From a checkpoint of a small waveform autoencoder.
Data: trained on chords played on synthesised instruments, 6.6 epochs.
Rows from block 6 of the encoder of a small waveform autoencoder, named by matrix and row number. Rows with one number belong to one channel. Each number is 200 + 30 x the weight over its row's rms, rounded and kept within 0 to 999. All counts start at 0.
After each channel's rows are labels from the 100 clips, of 14976, where the channel reaches its highest value: "loudest" is the band of the loudest frequency at the time of the peak; "responds to" is what is common among them. Only what is clearly more common there than usual is listed. The data: chords played on synthesised instruments. In brackets: how many of the 100.
# convs0: first width-5 conv (encoder.blocks.6.convs.0.weight, 112x112x5, each kernel summed), inputs 56-111
# convs1: second width-5 conv (encoder.blocks.6.convs.1.weight, 112x112x5, transposed, each kernel summed), outputs 56-111

convs0.3,209,184,198,204,197,154,202,168,176,167,205,197,142,213,210,222,122,198,207,188,182,190,211,203,170,215,96,208,195,219,161,204,178,187,174,208,134,156,195,223,188,194,187,185,184,231,170,217,206,201,195,208,202,219,203,176
convs1.3,240,185,142,180,179,184,163,252,188,160,234,183,251,184,172,294,227,188,202,203,239,190,220,191,187,184,208,179,188,181,174,227,151,194,197,218,244,199,188,235,203,225,188,170,209,233,171,215,203,162,184,187,198,187,227,215
loudest: 4000 to 8000 Hz (36)
responds to: quiet level (91); block (68)

convs0.93,259,184,205,205,192,135,161,201,214,207,212,210,225,203,142,186,193,174,176,206,215,200,267,184,234,225,207,201,178,222,217,201,231,190,206,163,176,211,191,176,211,172,165,234,247,241,184,210,204,191,218,209,208,188,200,172
convs1.93,223,196,192,191,208,158,242,182,213,216,221,206,169,184,130,195,190,129,167,184,239,194,237,207,210,195,173,219,212,223,192,219,226,193,220,222,171,167,256,170,188,146,210,196,196,192,198,216,204,207,221,210,276,287,187,200
loudest: 250 to 500 Hz (70)
responds to: horn-like (56); electric piano-like (37)

convs0.83,262,159,168,160,245,187,193,176,230,210,212,189,219,197,174,230,231,184,172,210,181,99,213,203,230,209,155,178,198,168,202,208,192,152,182,143,233,230,143,205,194,175,194,250,230,250,187,208,188,198,200,175,201,209,212,211
convs1.83,259,172,240,185,178,181,183,168,239,169,240,201,198,133,156,169,195,131,164,204,261,142,226,211,211,184,211,204,174,211,210,175,229,180,203,233,192,160,203,202,148,209,226,185,205,232,150,188,169,167,205,174,289,202,145,225
loudest: 250 to 500 Hz (68)
responds to: horn-like (99)

convs0.84,216,217,192,185,214,119,208,204,205,215,333,220,199,207,187,212,212,210,205,179,180,166,198,123,238,189,212,183,163,207,205,183,223,183,202,130,213,176,223,170,178,230,178,208,243,213,201,216,206,189,183,211,209,204,194,216
convs1.84,186,243,208,220,207,143,227,219,218,227,271,240,188,181,146,181,181,203,249,181,219,203,211,154,216,217,190,140,210,228,193,205,247,199,195,188,200,211,278,184,200,249,213,144,242,195,197,196,190,215,204,238,267,215,212,283
loudest: 250 to 500 Hz (77)
responds to: horn-like (54); electric piano-like (40)

convs0.33,184,191,179,208,206,197,193,174,160,127,213,204,184,210,182,285,202,175,184,215,215,192,211,263,174,198,206,193,180,183,209,185,190,174,206,217,171,262,214,201,214,198,183,191,169,136,171,231,183,200,233,212,197,217,206,206
convs1.33,211,156,199,152,207,160,143,203,170,147,237,200,212,192,197,265,206,195,192,195,219,164,197,204,200,203,185,186,189,212,154,153,184,167,165,202,202,195,174,201,138,247,172,193,181,155,151,201,189,167,185,147,232,164,152,160
loudest: 4000 to 8000 Hz (80)
responds to: quiet level (69); block (66)

convs0.8,208,215,258,199,244,272,265,231,125,127,208,178,168,158,165,256,233,172,227,168,169,175,185,209,192,172,204,195,202,188,202,211,160,186,222,244,174,243,226,177,181,186,114,217,157,155,178,192,155,202,199,195,181,223,189,173
convs1.8,218,176,232,198,167,234,145,203,174,134,199,203,215,171,202,216,203,167,202,201,211,174,186,223,184,198,198,174,158,195,193,157,215,155,172,227,201,194,142,159,147,261,200,195,186,157,162,170,186,176,164,159,210,156,178,183
loudest: 4000 to 8000 Hz (66)
responds to: quiet level (85); block (68)

convs0.39,176,185,185,211,239,196,205,159,166,163,198,176,184,190,220,260,189,184,165,210,193,205,205,208,202,238,200,196,208,170,171,193,227,171,226,156,176,229,173,208,175,214,176,197,194,151,169,221,182,203,201,219,209,213,199,176
convs1.39,217,188,181,170,174,171,130,185,151,174,235,213,211,196,201,270,195,220,173,194,254,164,238,155,178,199,191,166,167,222,141,167,194,191,179,179,199,199,183,154,126,247,166,175,208,139,168,209,185,170,198,161,224,174,154,187
loudest: 4000 to 8000 Hz (85)
responds to: quiet level (62); block (60)